Weights of a small masked spectrogram model: 7.65M parameters, encoder width 192.
Rows from block 6 of the encoder of a small masked spectrogram model, named by matrix and row number. Rows with one number belong to one neuron. Each number is 128 + 24 x the weight over its row's rms, rounded and kept within 0 to 255. All counts start at 0.
After each neuron's rows are labels from the 100 clips, of 14848, where the neuron reaches its highest value: "responds to" is what is common among them. Only what is clearly more common there than usual is listed. The data: Morse code for random letters and digits, with fading, noise and interfering tones.
# fc1: MLP up (encoder.blocks.6.mlp.fc1.weight, 768x192), inputs 96-191
# fc2: MLP down (encoder.blocks.6.mlp.fc2.weight, 192x768, transposed), outputs 96-191

fc1.273 [135 140 127 104 104 144 103 122 173 121 114 151 137 135 133 166  84 117 148 169 115 107 136 125 119 146 146 163 143 104  92 152 120  55 117 138 124 123 121 160 136 141 117 107  91 114 126 123 149  87 141 144 110  81 108 124 164 192 115 120  89 134 112 131 105 131 114 109 155 103 117 147 101 130 126 104 148 133 138 131 103 125  70 131  78 144 125 177 186  77 150 146 143 146 146 109]
fc2.273 [146 145 111 111 167 136 114 136 133 115  81 140 141 138 139 144 118 130 121 137 117 137 131 118 127 124 134  98 138 134 147 139 109 144 112 107 120 144 120 135 133 105 101 115 132 118 139 128 103 121 103 140 155  98 149 160 132 119 110 135 151 110 132 150 151 132   0 134 137 106  87 144 129 112 135 122 112 135 120 117 143 129 185   0 105 151 149 110 107 141  81 139 123 120 109 165]
responds to: speed: fast; mains hum

fc1.478 [132 104 154 140 143 117 152  97 177 150 167 173 103 179 107 101 127 106 115 192 113 136  94 115 118 127 125 159 150 156 123 130 122 136 162 136 128 121 126 148 145 164 122 114  75 169 133 142 107 135 165 148 104  99 130 100 106 146 107  96 137 138 128 129 101 117 133 147 141 142 162 115 131 151 126 129 138  85 153 138 130  95 101 133  89 118 126 177 146 137 131 133 141 131 134 108]
fc2.478 [127 132 127 110 105 134 112 104  86 112 109  81 143  94 148 157 117 124 121 111 153 143 131 115 155 149 127 127 137 114 114 116 109 138 129 127 134 162  98 146 156 115 127  90 150 105 152  87 126 111 119 129 144  54 129 161 127 159 143 125 116 137  94 102 158 108  62 170 169 116  97 178 117 145 106 123  92 169 137 127  96 145 145  79 149 143 154 105 143 144 121 138 123 121 124 119]
responds to: reverberation; mains hum

fc1.650 [155 137 106 158 102 147 130 105 133  58 131 146 110 109 116 124 129 117 128  99 104 151 137 139 130  76  90 142 110 142  97 159 179 106 135 161 205 134 126 128 132 138 146 141  54 142 120  63 110 130 127 115 139 158 127 140 183 164 115 109  86 160 159 133 110 106 143 139 133 139 191 122 109 101 142 139  89 101 105 112 109 121 120 151 150  83 128  91 144  94 116 141 108  86 109 113]
fc2.650 [131 106 109  92 133 164 128  43 138 108  98 152 124 155 100  97 152 135 126 136 109 167 118 122 135 103 108 124 148 100  94 159 137 129 125 107 112 173 107 163 128 131 154 118 122 112 151 118  98 113 146 138 145 123 171 148 104 119  91 126 124 112 143  96 126 140 134 129 200 123 137 155 110 109 152 142  82 114 129 133 120  99 105 155 141 144 147 143  80 159 108 138 143  96 111 125]
responds to: mains hum; speed: fast; reverberation

fc1.670 [154 107 117 205 141 119 138 140 178 118 132 115 157 165 108 131 139 125 120 148 129 154 128 143  95 121  70 141 123 164 106  94 126 161 143 123 162 117  87 151 133 125  86 129 136 105 126 149 106  98 134 118 128 160 144  80 140 162 156 104 156 121 120  98 124 107 158 110 156 109 123 123 139 117 115  97  86  95 101 156 142 104 141 156 143 131 145 118 126 165 116  90 105 114  81 108]
fc2.670 [153 144  61 149  99 132 122 163 132 124 130 114 121 142 118 134 120 124 108 129 111 136 125 134 135 104 116 117 115 171 156 122 133 119 127 121 183 106 123 133 126 109 139 104 106 113 118 126 190 153 133 121 124 201 143 102 137 111 156 137 111 148 182 135 131 126 119 141 129 129  91 106 129 101 117 133 131 148 140 145  87 106 126 106 133 128 128 114 124 186 105 118 159 127 119 121]
responds to: interfering tone; mains hum; clipping

fc1.248 [128 150  88 132 137 115 118 130 110 144 131 104 106 145 114 141 115  90  97 140 131 104 114 147 108 107 100 178 122 131 119 165 129 108 143 117 131 146  95 127 134 131 152 107 120 125  70  86 141 128 109 127 147  98 162 102 133 152 117 116  96  92  64 125 102 128 130 164 169 137 147 108 150 103  89 107  99 145 176 128 163  94 145 118 145 144 133  98 166 136 140  76 131 153 109 135]
fc2.248 [123 155  94 113 112 149 138 113 106 151  98  93 136 143 120 149  96 107 141 126 128 118 107 127 131  89 137 132 137 131 119 152 130 125 142 102 142 159 127  90 123 117 125 100 108 140  96  92 149 124 141 117 145 164 125 138 109 102 120 148 158 107 125 135 126 153  80 156 139 120 106 153 172 102 124 173 109 175 132 107 144  97 105  69 109 106 120  98 142 122  90  87 175 171  95 168]
responds to: interfering tone; white noise

fc1.158 [142 148 123 127 122 108 107 124 133 137 123 115 135 123 108 128 117 122 142  94 106 124 100 129 107 116 131 127 134 128 144 179 153  63 120 109 126 143 130 124 135 150 112 119 120 131 137 129 114 112 142 145 135 126  93  85 164 164 110  99 163 112 141 140 123 151 208  89 129 125 144 166  81 132 106 129 134 101 121 136 127 119  90 222 113 144 116 148 131 118 105 117 122 117 100  96]
fc2.158 [150 131 102 124 121 112 120 108 156 149 122 128 135 120 143 144 143 118 131 144 123 149 101  85 127 122 133  73 149 165 134 144  81 140 144 114 117 158 130 109 179 128 126  82 111 139 136 139 178 120 129 139 139 132 132  98 146 131 121 138 152 119 114 151 116 177 137 124 169 115 103 143 139 100  85 139 176 128 145 120 149  94 105 125 127 151 119 135 158 152 131 133 175 169 113 102]
responds to: interfering tone; reverberation; rumble

fc1.454 [144 148 124  83 103 134 136 117 142 127 109 146 109 143 170 128  78 133  91 145 128 122 118 133 123 149 147 188 116  88 143 110 107 110 134 154 115 118 138 158 155 123 122  91  98  87 141 133 172 113 167 116  98 106 100 116 151 193 114 107 113 126 112 121 105 141 125 120 150 122  99 131 123 149 119  99 129 147 139 115 112 115  58 134  95 126 119 166 199 107 123 139 129 120 153 122]
fc2.454 [171 155 106 111 149 147 134 112 135 132  92 146 157 149 120 158 124 122 113 123 107 141 108 107 131 110 148 106 126 112 135 151 116 177 112 119 118 164 149 140 131 110 125  83 120 129 131 112 122 109 131 126 141 113 144 131 108 129 107 150 171 102 127 131 156 144   7 146 147 101 123 131 150 104 135 127 101 106 135 128 142 132 175   0  96 126 138 105 114 143  86 133 115 113 106 146]
responds to: mains hum; speed: fast

fc1.285 [122  98  94 136 122 105 147 160 112  90 192 118  63 123 118 133 142 151 131 129 123 112 159 156 121  97 132 175 126 180 153 110 115 123 111 122 151 141 114 127 101 143  96  87 119 153 155 130 113 103 137 105  84 142 122 100  96 142 139 147 139 110 149 111 124 146 112  99 138 181 132 160 126 140 118 157 142 109 157  95  88 133 146 143 116 132  81 107 119 163 159 116 129 164 158  99]
fc2.285 [125 105 127 118 151 123 129 122  95 158 103 140 131 125 131 118 124 100 158  91  93 136 115 150 119 167 121 117 150 130 142 113 130  96 119 161  98 160 105 135 134  99 113 112 118 124 134 121  70 144  94 124 139  81 120 152  81 164 117 103 131 120 114 152 144  88 207 120 133 132 124 153 130 102 157 130 139 118 121 104 151 155 136 192  97 100 121  89  93 129 146 151 146 116 135 176]
responds to: mains hum; thin (high-pass)

fc1.160 [156 122 135 146 156 140 167 103 138 119 133 116 149 176 135 173 117 147  98 159 146 154 120 107 124 160  99  94 117 138 159  87 124 163 111 133 169 108 137 112 111 136  77 129 142 100 152 148 129 108 137 130  94 108 102  81 138 146 143 149  98 106 126 113 118 139 148 122 169  78 112 141 158 101 101 100 126  84  94 111 140 124 150 137 105 148 126 142 158 150 132 117 142 119 103  85]
fc2.160 [165 121 109 127 119 147 108 106  91 138 117 118 158 133 116 189 119 105  88 117 128 126 152 125 161 171 131  94 106 126 128 121 145 192 119 147 163 127 145 103 111 145 130  74 107 130 141 149 152 140 109 149 108  93 108 114 154 139 154 167 158  93 132 132 153 136 104  95 150  81 106 138 135 139 110  93 123 100 125 132 138 114 146  43 121 126 106 151 150 139 106 140 165 110  96 116]
responds to: interfering tone; rumble; reverberation

fc1.286 [ 96 152 124 128 136 116  89 131  94 118 142 114 125 130 108 132 137 129 127  95  99  84 171 102 163 125  79 152 171 125 161 183 108  91 139 152 120 142 119 107 107 130 163 106 131 146 157  93 127  63 121 147  98 114 121 123 138 142 143 114 132 133 136 126 113 124 131  84 110 162 158 119 133 177 124 132 133 108 109 154 192 109 141 127 150 170 100 142 124 105 149 107 122 159 136 128]
fc2.286 [ 85 131 135 172 152 137 131  94 128 125 148 133 123  92 133 105 115 144 133  91 122  76 154 136 113 136 166 123 163 116 174 161 173 150 110 107 115 149 133 116 153 101 126 171 112 139 124 141 124 119 132 108 135 135 123 117 109 114  96 101 123 135 114 120 119 137 107  66 109 141 103 152 131  75  89 121 133 128 156 120 185 145 160 136 105 149  98 106  74 116 123 122 144  73 130 164]
responds to: speed: fast; clipping

fc1.376 [ 89 108 115  93 141 172 136 136 159  71  96 123 145 108 139 173 116 100 165 158 180 157 106 116 130 110 185  99 142  89 123 103 154  95 135 129  98 131 101 102 151 124 112 106 131 111 132 162 157 108 142 118 132 107  91 133 135 133  84 128 126 122 105 137 137 141 149 102 125 164 139 146 124 139 109 160 146 162 172 174 118 128 122 143 143 141 118 157 148 100 129 104 153 139 133 112]
fc2.376 [113  96 131  73 137 166 159  48 133 124  93 141 145  97 114 149 133 110 147 196 155 122 134 125 121 129 149 103 153  49 121 125 114  71 124 143 125 125  99 104 140 115 106 125 160 129 141 150 117 145 127 145 167  91 114 139 146 119  99 167 112 123  73 157 159 133 156  93 149 104 135 168 108 116 113 101 111 132 126 127 142 138 150 161 124 151 128 147 137 117 125 130 132 128 116 101]
responds to: reverberation; tone: high; mains hum

fc1.391 [117 143 156 115 140 107 129  78 121  88 155 143 104 152 118 140  88 130 110 166 134 147 110 144 106 142 130 171 143  94 152 139 138 143 120 143 126 105 154 141 129 117 133 146  80 105 157 128 129 101 144 114  98 111  65  91 144 178 112 138 110 149 117 161  89 118 117 126 177 115 161 153  98 132 132 119  53  91 158 104 124 124 128 159 102 116 117 130 131  93 122  96  95 141 129 103]
fc2.391 [113 136 142 144 153 133 125 125 130 176 111 100 126 149 118 130 124 119 101 118 115 101 127 105 126 149 148 128 124 118 117 108 110 145 141 123 109 138 107 143 133 138  95 100 144 149 131 132 127 155 122 142 131  93 138 148 157 177 158 124 125 115 124 115 155 101   0 141 125 105  93 133 152 150 114 119 122 169 129 115 162 112 123   0 130 169 138 127 166 132 122 108 118 140  94 158]
responds to: reverberation; rumble

fc1.615 [120 146 127  93 126 153 137  75 141 110 152 123  90 177 122 133  93 103 128 114 138 125 115 171 114 140 146 147 147 116 166 122 147 124 138 155 123 122 120 129 120 114  91 116 110 117 125 111 135 154 182 100 122 130 139 143 100 123 175 102 100 153 119 114 103 115  91 147 123 130 142 153 131 139 140 139  92 126 160  99 113  89 115 159  87  84 132  90 126  79 137 117  87 126 157 116]
fc2.615 [110 153 112 113 125 130 120 121  85 188  83 107 147 177 112 143 121 110 107 119 117  93 106 142 131 124 141 129 137 116 122 124 103 165 125 115 146 136 146 143 124 146 122  92 167  99 107 117 156 165 144 132 142 119 149  89  97 116 139 127 104 134 128 128 141 129  18 149 144 103  87 127 155 125 125 116 109 153 127 124 130 111 143   6 153 141 126 122 126 153 114 109 132 150 122 174]
responds to: interfering tone

fc1.690 [145 101  98 166 123 126 130  93 117 109 126 125 103 115 124 131 131 136  82 169 118 155 133 143 120 132 139 125 122 154 101  87 136 168 141 180 156  99  82 137 114 158  98 136 157  74 121 155 127 137 144 111 116 162 141 105 129 131 176 155 133 143 141  93 156 128 186 118 141  88 126 114 123 107 144 112 103  97 126 162 119 146 128 172 147 111 124 159  90 147 117 112 121 106 118 109]
fc2.690 [137 135  60 158 104 158 126 116 103 129 139 125 135 139 130 177 124 103  88 139 109 138 150 130 139 125 118 112  99 146 153 102 126 138 120 141 202 117 128  92  97 107 144  95 117 149 102 130 142 140 114 133 105 184 114 113 124 104 197 162 124 140 172 126 135 130 131 126 129 124  95 111 141 125 134 119 124 139 120 101  99 124 133 127 129  96 101 117 139 158 119 140 184 129 123 114]
responds to: interfering tone; muffled (low-pass)

fc1.318 [151 136 125 129 102  99  90 102 130 128 123 149  89 120 154  86 120 146  98 120  85  99 171 122 153  89 138 150 146 130 109 164 109  82 128 170 116  97 163 130 141 203 122 124 158 114 150 126 182 105 126 137 127 108  99 163 117 117 103 114 144 131 136 147 110 144 124 133 100 137 143 134 130 131 146  90 136 144 158 126 125 126 115 139  83 131 134 188 128 155 156 123 113 149 161 173]
fc2.318 [107 154 149 122 128 134 126 112 123 130  72 110  95 143 111 118 137 109 126  53  96 121 135 123 170 106 108 102 122 138 152 153 129 179 140 125 124  83 144 157 139 113 141 131 154 128 152 148 125 139 121 119 109 146 124 131 110 106 104 134 161 106 134 133 134 148  94 128 139 147 134 133 113 112 125 125 112  98 139 112 143  97 187 100 147 102 144 129  80 143 100 111 124 136  99 150]
responds to: mains hum; tone: high; thin (high-pass)